{"horizontal_flip": true, "color_jitter": 0.6, "method": "simclr", "parallel_block": false, "moe_every": 1, "steps": 7400, "epochs": 19.4, "warmup_steps": 140}
Rows from expert 25 of block 9, named by matrix and row number. Rows with one number belong to one neuron. Each number is 128 + 24 x the weight over its row's rms, rounded and kept within 0 to 255. All counts start at 0. Numbers have three digits each. After the name is the row's rms in percent of the matrix's.
# up: expert up (model.blocks.9.mlp.up, 32x64x256), inputs 172-255
# down: expert down (model.blocks.9.mlp.down, 32x256x64, transposed), outputs 172-255
up.0 046:138131128128128128128128128111128125128126108128128128000128127128128128124128128126127140128129162136128128128128129128128125128128128128128126128128128128128128128128112128128128128128128128128255124128128128128128128128127106128128122128128128128128
up.1 051:150135128128128128128128128151128131128140128128128128128128128128128128128128128112128126128127070128128128128128126000128128128128128128128141128128126119128129128128126128128128128128128128128126093128128128128128128128128013126128141128128128128128
up.2 148:247127128128128128128128128103128200128174128128128128127128128128128128128128128128128128128128105121128128128128132128128128128128128128128137128128128128128128128128128128128128128128128128128129078128128128128128128128128056126128127128128128128128
up.3 062:233129128128128128128128128128128132128124128128128128124128128128128128128128128128127129128129128138128128128109128128128129128128128128128139128128128128128127128128128128128128128128128128128119128128128128128128128128139025128128128128128128128128
up.4 172:133128128128128128128128128130128216128000128128128128109128128128128128128128128059157129128128129128128128128128101027128128128128128128128130128128128128128128128128128128128128128128128128128176185128128128128128128128128129123128128128128128128128
up.5 062:129128128128128128128128128112128127128127128128128128146128117128128128128128128127114128128120128128128128128128128129128135128128128128128024128128128128128128128128145128128128128128128128128126128128128128128128128128128213127128128128128127128128
up.6 111:125129128128128128128128128116128153128014128128128128126128128128128128128128128109128128128128224128128128128128198136128128128128128128128139128128128128128128128128128128128128128128128128128055081128128128128128128128127129080128137128128128128128
up.7 083:126194128138128128128128128174128255128134128128128128123128128128128128128128128126125130128113141128128126128128121129128128128128128128128138128128128128128128128128129128128128128128128128128127127128128128128128128128126000129128128128128128128128
up.8 061:000128128128128128128128128080128122128126128128128128128128182128128128128128128161130128128127126128128128128128139128128127128128128128128115128128128128128128128128128128128128128128128128128182128128128127128128128128129127128128128128128128128128
up.9 043:163127128128128128128128128120128124128100128128128128129128128128128128128128128130000118128102128127128128128128128128128129128128128128128126128128128128128128128128128128128128128128128128128129128128128128128128128128117127137128129128128128128128
up.10 068:060128128128128128128128128128129117128121128128128128120128095128128128128128128134127128128129125128128128128128128129128129128128128128128128128128128128128128128128128128128128128128128128128000078128128128128128128128128129127128129128128128128128
up.11 060:128121128128128128128128128043128129128128128128128128171128128128128128128128128136128130128128080128128128128128136128128128128128128128128125128128129128128128128128128128128128128128128128128147130128128191128128128128168151128128128128128128128128
up.12 154:083119128128128128128128128131128134128114128128128128128128128128128128128128128121129128128128144128128128128128130161128128128128128128128041128128128128128128128128161128128128128128128128128041255128128128128128128128129142138128128128128128128128
up.13 050:128129128128128128128128128130128125128125128128128128128128128128128128128128128127128119128138128107128128128128128000128128128128128128128127128128152126128128128128129128128128128128128128128113128128128128128128128128128124126128128128128128128128
up.14 106:132129128128128128128128128109128149128126237128128128000128128128128128128128128109113127128127128135128128128128115129128128128128128128128091128128128128128105128128128128128128128128128128128089132128128128128128128128128000129128128128128128128128
up.15 140:100128128128128128128128128128129183128119128128128128128128128128128128128128128126129128128128129128128128128128119102128128128128128128128130128128128128128128128128132128128128128128128128128128130128128128128128128128127089000128124128128128128128
up.16 074:128220128128128128128128128130128108128133128128128128046128128128128128128128128143137124128134150126128128128128127255128128128128128128128000128128128128128128128128153128128128128128128128128128128128128128128128128128128094128128128128128128128128
up.17 164:166159128128128128128128128124128255128134128128128128127128128128128128128128128055127128128128041129128128128128081133128126128128128128128130128128128129128128128128128128128128128128128128128255090128128128128128128128128129139128128128128128128128
up.18 099:128128128128128128128128128127128121128134128128128128000128127128128128128128128130132128128128126128128128128128100138128125128128128128128126128128128130128127128128131128128128128128128128128255014128128128128128128128128134129128126128128128128128
up.19 132:129129128128128128128128128142128114128130128128128128000128128128128128128128128126128127128128255128128128128128130127128128128128128128128114128128128128128128128128121128128128128128128128128130218128128128128128128128128160070128128128128128128128
up.20 076:196186128128128128128128128112129126128140128128128128125128128128128128128128128126139127128128219129128128128128106000128131128128128128128131128128128128128128128128128128128128128128128162128126085128128128128128128128129127130128122128128128128128
up.21 087:122159128128128128128128128188128117128129128128128128166128128128128128128128128129128128128126255133128128128128132125128128128128128128128144128128128128128128128128137128128128128128128128128113023128128128128128128128129128127128128128128128128128
up.22 053:127135128128128128128128128124128129128128128128128128128128128128128128128128128129133123128128195222128128128128128104128128128128128128128158128128128127128128128128126128128128128128128128128127128128128128128128128128000249216128125128128128128128
up.23 115:091124128128128128128128128120128120128086128128128128040128128128128128128128128130151132128131209108128128128128255255128122128128128128128195128128128128128128128128129128128128128128128128128118174128128128128128128128128255116128127128128128128128
up.24 091:129157128128128128128128128072224127128127128128128128128128128128128128128128128126131130128128135188128128128189131128128255128128128128128128128128127131128128128128128128128128128128128128128128132128128128128128128128128127085128128128128128128128
up.25 072:255153128128128128128128128151127145128126029128128128000128128128128128128128128052128128128129183160128128128128112128128128128128128128128113128128128106128130128128120128128128128128128128128166126128128128128128128128121124128128127128128128128128
up.26 102:129063128128128128128128128128128128128189128128128128135128128128128128128137128128149129128128111131128128128128135131128128128128128128128144128128128128128128128128128128128128128128128128128245145128128128128128128100127128013128128128128128128128
up.27 079:130127128128128128128128128128128074128208128128128128160128129128128128128128128128129128128126128128128128128128130255128121128128128128128114128100128129128128128128128128128128128128128128128089131128128128128128128128128001194128133128128128128128
up.28 059:128128128128128128128128128050128128128128128128128128114128131128128128128128128128127129128156128128128128128128138128128176128128128128128255128128130128128205128128127128128128128128128128128128126128128128128128128128133110128128128128128128128128
up.29 128:122136128128128128128128128000128134128134128128128128129128128128128128128128128125128128128128204122128128128128053128128130128128128128128255128128128128128125128128128128128128128128128128128129128128128128128128128128128128126128128128128128128128
up.30 082:129255128128128128080128128125128189128128128128128128133128128128128128128128128128129097128127253137128128128128072117128128128128128128173136128128128128128127128128136128128128128128128128128130140128128128128128128128128128118128126128128128128128
up.31 041:128255128128128128128128128129128024128128128128128128107128127128128128128128128128127128128128127128128128128128127128128128128128128128128128128128128128128128128128128128128128128128128128128131006128128128128128128128128129128128128128128128128128
up.32 112:126127128128128128128128128210128125128128128128128128189128128128128128128128128111135113128127127129128128128128128138128128128128128128128134128128128128128124128128128128128128128128128128128000150128128128128128128128134255101128128128128128128128
up.33 074:146179128128128128128128128128135128128137128128128128106128128128128128128128128126128127128130181137128128128128024131128126128128128128128164128128128128128128128128163128128128128128128128128000153128128128128128128128129130127128128128128116128128
up.34 145:128099128128128128128128128110128119128221128128128128135128128128128128128128128125113134128121130119128128128128129093128128128128128128128128128128128128128128128128128128128128128128128128128127000128128128128128128128129167126128128128128128128128
up.35 043:128164128128128128128128128121128000128128128128128128130128128128128128128128128141130128128128173128128128128128124128128128128128128128128124128128128129128128128128128128128128128128128128128123130128128128128128128128152184130128139128128129071128
up.36 091:068126128128128128128128128108147127128128128128128128106128128128128128128128128145128125128126131127128128128128052115128128128128128128128066128128128120128128128128127128128128128128128128128128255128128128128128128128128132127128133128128128128128
up.37 067:117129128128128128128128128120128117128124128128128128092128128128128128128128128037128130128128164129128128128128130128128128128128128128128082128128128128128128129128128128128128128128128128128180136128128128128128128128128117148128154128128128128128
up.38 127:120128128128128128128128128063128127128000117128128128126128128128128128128128128131128128128128128129128128128128122022128128128128128128128127128128128128128128128128128128128128128128128128128000120128128128128128128128128144179128128128128128128128
up.39 160:138126128128128128128128128087128113128122128128128128128128128128128128128128128152088129128131131128128128128092158170128128128128128128128128128128128128128128128128142128128128128128128128128128128128128128128128128128128000196128120128128128128128
up.40 079:132116128128128128128128128114128152128116128128128128010128128128128128128128128074126127128128135130128128128128108255128135128128128128128104128128128128128128128128133128128128128128128128128128179128128128128128128128148111128128128128128128128128
up.41 122:152127128128128128128128128031128130128132128128128128128128128128128128128128128129107137128128255128128128128128130128128128128128128128128059128128128128128128128128128128128128128128128128128001148128128144128128128128128120136128128128128128128128
up.42 061:140255128128128128128128128082128128128000128128128128128128116128128128128128128181128129128125131128128128128128102128128128128128128128128122128128128127128128128128102128128128128128128128128128157128128128128128128128129128125128128128128128128128
up.43 121:045000128128128128128128128129128107128255128128128128128128128128128128128128128130114128128128129128128128128128128159128128128128128128128142128128128128128130128128128128128128128128128128128255166128128128128128128128129183136128126128128128128128
up.44 117:132156128128128128128128128128128122128240128128128128128128128128128128128128128173128128128127045157128128128128147126128127128128128128128125128128128128128129128128128128128128128128128128128144112128128128128128128128128019127128129128128128128128
up.45 078:127128128128128128128128128128128127128128128128128128130128128128128128128128128098128127128027173129128128128128157165128100128128128128128127128128127128128130128128134128128128128128128128128138130128128128128128161128127255034128194128128129128128
up.46 102:226100128128128128128128128094125255128122128128128128072128128128128128128128128125128128128132119122128128128128135128128128128128128128128128128128128127128119128128127128128128128128128128128133109128128128128128128128128000133128128128128128128128
up.47 054:128212128128128128128128128211128153128130128128128128130128128096128128128128128125124118128083111255128128128128114114128126128128128128128128128128128141128126128128127128128128128128128128128127129128128128128128128220097000129128128128128128128128
up.48 152:128095128128128128128128128153128000128255128128128128149128128128128128128128128136128128128128078127128128128128174131128128128128128128128129128128128128128128128128129128128128128128128128128128119128128128128128128128128129142128126128128128128128
up.49 082:100130128128128128128128128255126118128139128128128128129128128128128128128128128038128133128128116128128128128128115127128122128128128128128129128128128132128128128128145128128128128128128128128173118128128128128128128128127110129128211128128128128128
up.50 113:066144128128128128128128128129128154128115128128128128122128128128128128128128128124119128128129128138128128128128139128128121128128128128128130128128128127128128128128127128128128128128128128128138048128128128128128128128123255127128129128128128128128
up.51 065:179255128128128128128128128116127127128123128128128128170128128128128128128128128148088130128132131124128128128128136014128128128128128128128251128128128129128132120128119128128128128128128085128128205128128128128128128128000080143128127128128127128128
up.52 157:131129128128128128128128128191128136128059128128128128128128128128128128128128128128128128128128214128128128128128255126128128128128128128128144128128127128128128128128128128128128128128128128128127224128128128128128128128128120103128128128128128128128
up.53 104:127110128128128128128128128127128128128255128128128128125128128128128128128128128133154127128114126149128128128128148128128115128128128128128150128128128128128128128128128128128128128128128128128167202128128128128128128128129091139128128128128128128128
up.54 145:000128128128128128128128128255128118128011128128128128127128128128128128128128128102129129128128171128128128128128130125128128128128128128128137128128128128128128128128128128128128128128128128128127079128129128128128128128128203097128128128128128128128
up.55 058:128164128128128128128128128129128103128170128128128128129128128128128128128128128108122112128125113131128128128128124129128123128128128128128126128128128127128128128128128128128128128128128128128107063128128128128128128128135117131128128128128128128128
up.56 044:131129128128128128128128128128128127128115128128128128093128127128128128128128128255127132128129123128128128128128128128128129128128128128128122128128128129128128128128130128128128128128128128128122128128128128128128128128128255127128130128128128128128
up.57 165:164146128128128128128128128127128135128244128128128128134128128128128128128128128129128128128128183128128128128128255128128128128128128128128066128128128128128128128128124128128128128128128128128127149128128128128128128128120129154128127128128128128128
up.58 075:128154128128128128128128128107128127128129128128128128128128128128128128128128128124129135128129232127128128128128147116128128128128128128128128128128128128128128128128255128128128128128128128128091136128128128128128128128128244112128128128128128128128
up.59 048:145086128128128128128128128129128129128126000128128128255128128128128128128128128128133109128137085002128128128128128128128128128128128128128129128128128127128128128128129128128128128128128128128126073128128128128128128128128128129128127128128128128128
up.60 061:140109128077128128128128128116128255128000128128128128128128128128128128128128128111133130128114000127128128128128129054128126128128128128128128128128128128128113128128129128128128128128128128128210135128128128128128128128157128120128128104128129128128
up.61 109:255127128128128128128128128000128255128133128128128128132128128128128128128128128128128129128129157128128128128128088159128128128128128128128129128128128128128128128128139128128128128128128128128000123128128128128128128128128116125128128128128128128128
up.62 083:129128128128128128128128128117128127128128128128128128121128127128128128128128128109144130128130114119128128128128046132128128128128128128128128128128128128128128128128128128128128128128118128128130083128128128128128128128128209230128128128128128128128
up.63 070:125186128128128128128128128123105119128137128128128128000128124128128128128128128066140128128133162137128128128128127122128128128128128128128125128128128130128128128128126128128128128128128128128058112128128128128128128128128126205128132128128128128128
down.0 080:127090128128108128119128128102128143128060141128128137125128112105129128123128128145123171128168109117128152128135110147128128128128127128128128110128122187128119118128138128128127128128128128089064126115128128128127128128130148156128201136128178128128
down.1 063:100136128128124128128130128106143177128133128128128128128128123128128128128116128068128128124061128129130128128128110124128128103128128128128162128128090126147151129128128128163127147128131128128117255128128128128103132128128093131128157128128143127128
down.2 141:110063128128129128128156128144130185128255128128128128112128128128128128128128128131168115128146148128128116128131202128128102134128128128106127128128117142128128123128129128128128128128128128128124117128128128128128127128127062140128133128140128128128
down.3 083:134123154128128128128187129176129129128255128128128132126128128085198128128128128168128128132180155128128128128120118130128134128110128128128192128124130071128128070128128128128121142128128128128124149128115130128119184130124129089128090080127115128129
down.4 154:138145128128118128128157128145122150128255143121128167066128135111127128128138128175099108128113082134128128134128052057128099128128128128128161128128140080128106128128106128128127152128128128128129197128128128116128128128128067132128128128128128139128
down.5 080:086176128133133128128128128130140227128136128128128128121128128123129128128128128197128119145128097145128108128128089123128128120106128128122020128126117135128128128128128128128129128128128162128147125131128173128121142128015098141150114128128128131128
down.6 120:085101128128128128128128128122132255128131128128128127128128128128128128128128128133120071128133134120128162128128156128128128128128118128128115128128129128128127128128127128128127140128128128128147112128128128128128128128144133142128134104128128128128
down.7 100:133043128128121128129128128134114085128128128128128134016128128128126128128128128132089130133168126127128128128128130137128128128128128128151163128104128118128141125128158128128128128128128128128134086128128128128131143128128158023128128185128128141128
down.8 069:126072128127135128162157128111137193127192138118128128132128128124125128128128128152149161127108130128128128128128137084128194128128128128129170114128124253128119128128128128128128128128128128128115082128128128107065124128204160151143117128128083154128
down.9 071:124136128128154128128128128232080076128126128128128125128128128125144128128129128148102134103105129128128128128189112115128128128128128115128053128128130142127092156128119182119079128128128128128233083128128128128128128128158189101128126125128083127128
down.10 067:133102128128168128128128128100128124128124128128128171117128179128127128125148128126123106125117113139128174140131089061128127128128124128128038128128108099128150128128126128128128128108128128128128122128044127128135131128119133134128128128128179128119
down.11 097:038183128126110128128129128128130112128255133128128128106128087129128128117128128179156182084127126128150128128128158034128128128128128128119156128128106152112128128128129150128128128128128128138177127128128128128128186128129128126128128128128121129128
down.12 107:159103140128128128128128128160126081128135128128128131056128128128128128128128128097128122128128165097128128128128130123128129128128128128128015128128013127126130128128121128145128128128128128128152206128128128128128128128117086079128127128128128129128
down.13 059:132134128128127128128128128070193179128127128128128129038128078130138128128128128099118137182147048131116096128128128186128193128128129128128105128128121132128126128128130128128128128128128128135122189128128128128121128128121155069128148128128129201128
down.14 110:066139128128128128128128128154128076128149128128128118212128102128094128128128128107136127124113131128128162128128154112128132128128142128128055128128144036128139126128128128128128114128128128128123132121128112128107168128132255128133102128139128128128
down.15 149:179255128128174128128128128077131117128138128128128130053128128128124128128128128089126121108127163149128139128135068128128128146128128128128137128128129139119128128128114128127138124128128128129127198134128128134128076128122117045128115134129128128128
down.16 076:078136127128128128128128128104106122128133128128128128129128167130128128128128128163126106128137104129128128074128139102128130145178128128137141128128118093128177082128128102128125128128128128128099123128128090126128128128117128136128126128133126137165
down.17 128:240142128128128128128149128121128204128070128128128128132128132128166128128128128120125084128103036128128114128128183087128131128128128128128178128128188089128128128128123128128127128128128128128124109120128128109128128121128132121128155128128127126128
down.18 109:152103128128128122128128128142109170128158128128128128123128127128123128128128128124134124108128139130128129128128162151128127128128128129128109128078125124128130121128123128128139128128128128128139091128128130128128128128126000114128135128128124128135
down.19 100:128167128128128128128097128142128120128067128128128129115128131128128128128128128141132098077094048128128128128128137161128104092128128128124137128128113120128099128128128128128128128128128128105102140128128128119128147128097123140123084128128128121128
down.20 082:121103128128128128128128128143138255128106128137128109128128128121128128128128128119147126142121052128127128128128064127128114128100128128127251128128135129124122128128150128128128128128128128138117168128114125090128129128128112091128255128128144136128
down.21 079:127000128128128128128090128128128132127110128128128143161128153134129128128128128138134174128129128128128128128128022127128129128128128128128202128128129122128121128128132128128126123128128128128138118128128128128142211128128128130128135176128128120128
down.22 066:119088132128139128128128120132150127128136128124128128124128085128066128128081128142121164128176130128128129128131149174128128128114128128121210130128182117128127136128128128128128128128128128168146131150128133128128155128134125163128100128128128152128
down.23 110:035145128128128128128128128072125134128131128128128128123128128128128128128128128130130191129138133128128122117121120145128128128128128128128232128128141230128112128128128128128129128128128128128159132128128128128128128128135197128128119128128123081128
down.24 099:045155128128142128128102128125114248128102128128128128120128129128130128128128128092132091133156134128128128128128195147128119128119128127128071128122129095166128153128128153128128128128128128128114126128128128128107189093128096255144128128128127128128
down.25 086:084123128128128128128128128234127175128089128138128132088128128128113128144128128155123067124129129120128081128128147222127122128128128128129090128128124128128143127128098128128128128128128128128117130128128128125128128128125128117128109128118130129128
down.26 113:132237128128154128128128123130138128128169127128128126143128128128128128128128128132123150129125188128128093128128220030128128114128128145128137128128114089128127128128177128128126128128125128128173152146106129129128115106128061129128100128128097129057
down.27 081:046132128128130128128128128126128114128083128128128130203128128143130128128127128101181133139218112112128128128128160083128144128128128142128101128128126127128094112128128128128102128128128128120128154128120130128128128128128113207128116128129128121128
down.28 071:061176128128128128128128125130128184128109128128151129251128128128128128128127128100127126238102106128128128130122141114128156128128111127128238128128134088092137123128123135117148128128128128128128103128111132128114107128151101130128142196128128127128
down.29 111:139135125128125128128128128117127104128141109128128128127128164127128128138128128138128126127129091128128138128136131126128128125128129128128006128128128150128124182128128128128131127128125128119165251128128131128128129128115065102128128118128127099128
down.30 107:064125153128128128128128128136104153128039143128128156072128103156136128128128128105128143101104208153128128128120170123128128128128130128128229128128123241121103128128128128128128107128128128128127130128128128125128128129126127139128131154128172105128
down.31 071:170176128128127128080128128108122187128126128128185137105128128128144128128167128125125108128128075112128116128150126111128128128128128128128125128128132128114138147128164128110128128128128128149123058128128128130128128128127128135128125128128140127128
down.32 097:113190128128128128128128128049123212128128128128128129094128102126128128128128128071085163119128200128128126128128133128128128119128128128129126128128136175128108127128128128150161125128128128128255130128121128128143127128127140147128128123128128128128
down.33 102:000122129128128128128158128180128112128127128128128127164128154128128128128128128048141123089127125128128128128128129091128128128128128128128244128128140121128154128128157128128128128128128128133121131128128128095128128128127103134128152074128101144128
down.34 119:161138128128123128128128132127128108134250128128131126076128131128179128128128128116129183144128000128128124128128188135128128128128128128128123128128111142128132128128128128128128128128128128128172115128172128137133128128157134174128172128128128117128
down.35 061:129128128128052128128128128120128131128124125128128128120128134128128128128141128129127139130121175128128128128128098133128071128128128128188211128128133132128129128128128128128128128128128128128150128128128128128128148128078140180128138128128140128128
down.36 080:163138125128140128128128128097128135128000128128128128041128127128139128128110128171038118128128196128128128128128119128128145128128128128128168128128114153128128128128111128128184128128128128183012109081128128128128128128129126172135104128128129128128
down.37 088:120120128128051128128128128120130121128112171128128128139128128128130128128128128127129148110128202132128070128128077132128158128128128128127140128128142127128084128128177128128127141128128106143078034128128126146128128128164096162128128128128126113128
down.38 152:129127128128128128128148128152128168128122122128128128096128127133128128128128128166128115128129141125128128139092127030128127128128128128128210128128128085128107128128128128138128132128128128128153111128128128130128128128125131120128135146128122128128
down.39 106:116137126128128128128186128226136046128087128128128128140128128128128128128128128139228131133118053138128128124128138084128128120128128128128206128128121128128128128128128128128128131128128128128061128128120127128136131163044125117128127116128129128128
down.40 097:120239128128127128128128128192128186128135128128128194092128128128128128128122128151128034129128112128128112128126127084130130128128130128128113128128124081128119116128128128137128115128128128128112120128128128128128082128128130127128102128128127174128
down.41 112:127112112128129128128128128194137125128172128128128128128128128128095128128128128170129114128099128171128125128128136115128122128128121124121121128128127097128124150128128128128134124128128128128122108128128128128128128128128085149124120138128128128128
down.42 077:096128119137128128128128128163128127128089128128128133060128126121126128128128128122142065128128185128128128128128122109125109128128128159128160087128132141128097127128128128119128128128123128128127048128128128127128127128130141130128142128128133128128
down.43 111:127128128128131128128128128101128119128255128128128128175128128130128128128127128133124136128105123128128131128128205133128128128128128128128107128128132136128133128128125128128128150128128128128178130128128128128128150130128115128128119128128128128128
down.44 133:114132128128131128128113128129128186128122128152128089055128125126128128128128128136126130064129000142128155128128176100128133128121128128131120128128140170128123128128175117137126112128128125100049117128153092128184129128156158181128124123128126163128
down.45 072:156178128128125128128131128108088126128107128128129135126128176133128128128127128126131133128113100168128131128129169141128115128128128128128138128123176129128133099128131128128128129128128128128127115128070147128113128128130024255128102128132128126128
down.46 124:112138128128161128128128128194128073128097128128128123128128128114128128128119128130128127129135193129140128128128163132128129128162128128128177128128129125128142128128136128128157128128128128128127231128164128128128128137080237059130124128128129125128
down.47 083:109124128128089128128136128210125141128129128128128128128128087140131128128128128113071119127128128127128112213127161131128128128128128128090122128128099015109128128128098128128128128128128128128103169127122128128049132128195138148128119128128170123128
down.48 133:050098128128108128128128128122128110128255128128128128122128131128123128128128128163128129100095049127149122128128080115128128128128128128128203128128144148128127128128129128128128128128128128128124119128122128128118129128147153159128128116128128116128
down.49 082:212118128128127128128146128000102120160172128128128133126128128128067128128128128161125112126131140076128120128097118150128130128128128128128058128118136128128135128128128128128122128135128128128146136128128128128142129128128140102128087138128130129128
down.50 079:213068128128144128128128128085123139128042128128128128040128128113125128128128128133128101106129000198128128128171127127128128128128128128128095128128131145128129185128113128128128128128128128128073128128166127128128128128127153134128129128128126128128
down.51 097:118173128128128128128128128201129227128079128128128127198128128127158128128128128128140103149111125128156131128194128114128121128128128128128149128128124116128119131128109128136128128128128134098117128159119145166128119128132100128128119128128098130128
down.52 107:117091128128128128128128128190128135128074128128128128131128128128128128128128128123128173128127155097128128132128120117128128128128129128124122128128123127128116112128128128128136128128128128128082172128128128193128128128138121144128127128128141128127
down.53 090:101132128127138128128128128120112167128157128128128127086128128132123128128128128123128127168161143128128128128128113080128127128110128128128201128128129128128129128128128128128126175128128128154114221116128127128128129128128136122128118128128127100128
down.54 105:241118128128128128128120128041129084128075128128128128137128128128128128128128128087128120128128122128128128128138164131128128128128128128187069128128125152128123128128128128128128128128128128123195096128129128128128129128130228128128137151128138128128
down.55 084:131130128128124128128128128101128144128127128128128128156128182093099128128128128180112123128077119125148156128134120134128128128127127128130119135131139130128129155128128128128132128128128128137110128128128127128128106128133020192128128132128126146128
down.56 073:103172128128128128128127128070128050128179128128114128096128128128128128128128128128128118130134116216128128128128124127128123128128125128141144113086128223128195118128129128181135128128128128128138128128128128128128160128128165082133124143128092146128
down.57 114:139050127128128128128128128164130127128116128128128128140128110128128128128128128153128128128128047130128122128132120147128127128128128128128134128128134128106130128128134128128128128128128128128057163128128088128153128128120255129128065128128128126128
down.58 098:129173125128130128144128128124126189128040127118128128085128108129127128118124128128211144098152128128124161128128162113128128134128128128128141128128136225128127098128091128154159128128128128073097078152128128150128190128131152128128104128128129185128
down.59 082:136143185128086128128128128113178173128207128128120128194128069170157128128131128147127121172162128128128128124128131154128128128128128128128047128128108174128142128128128064120145128128128128128128115130068128128146128133128130129128130107128050128128
down.60 110:112188086128130128128147128165128124128131138123128130079128090131141128113128128171103114145128124128148137142128173100128142128128128128124115131128152136128174128128098128139131128137128128128104048128128133128128130128129125128128136128128129179128
down.61 104:103065126128128128128128128224135189128132109128128128166128128128128128128128128137126120171138124128128083128128139157128133128128129128128134128128130140128123120128169128128110128128128128128107130128114128157123128127128169119128128128128053131128
down.62 115:178143128128128128128107128163153221128186128128128106078128123132128128128128128125128053128128123129156119128113101128128128134128128128128123106128120051104096128128128128128128153128128128128170128128128114128137083128124154128120139128128128153128
down.63 110:111088129128129128125128128127157191128135128128128128058128147128128128128125128127143131130128119128135119128125129134128128128128128128130131128128102100128184128128133128128128128128128128128128166111128129128094124128128151133128129128128085128128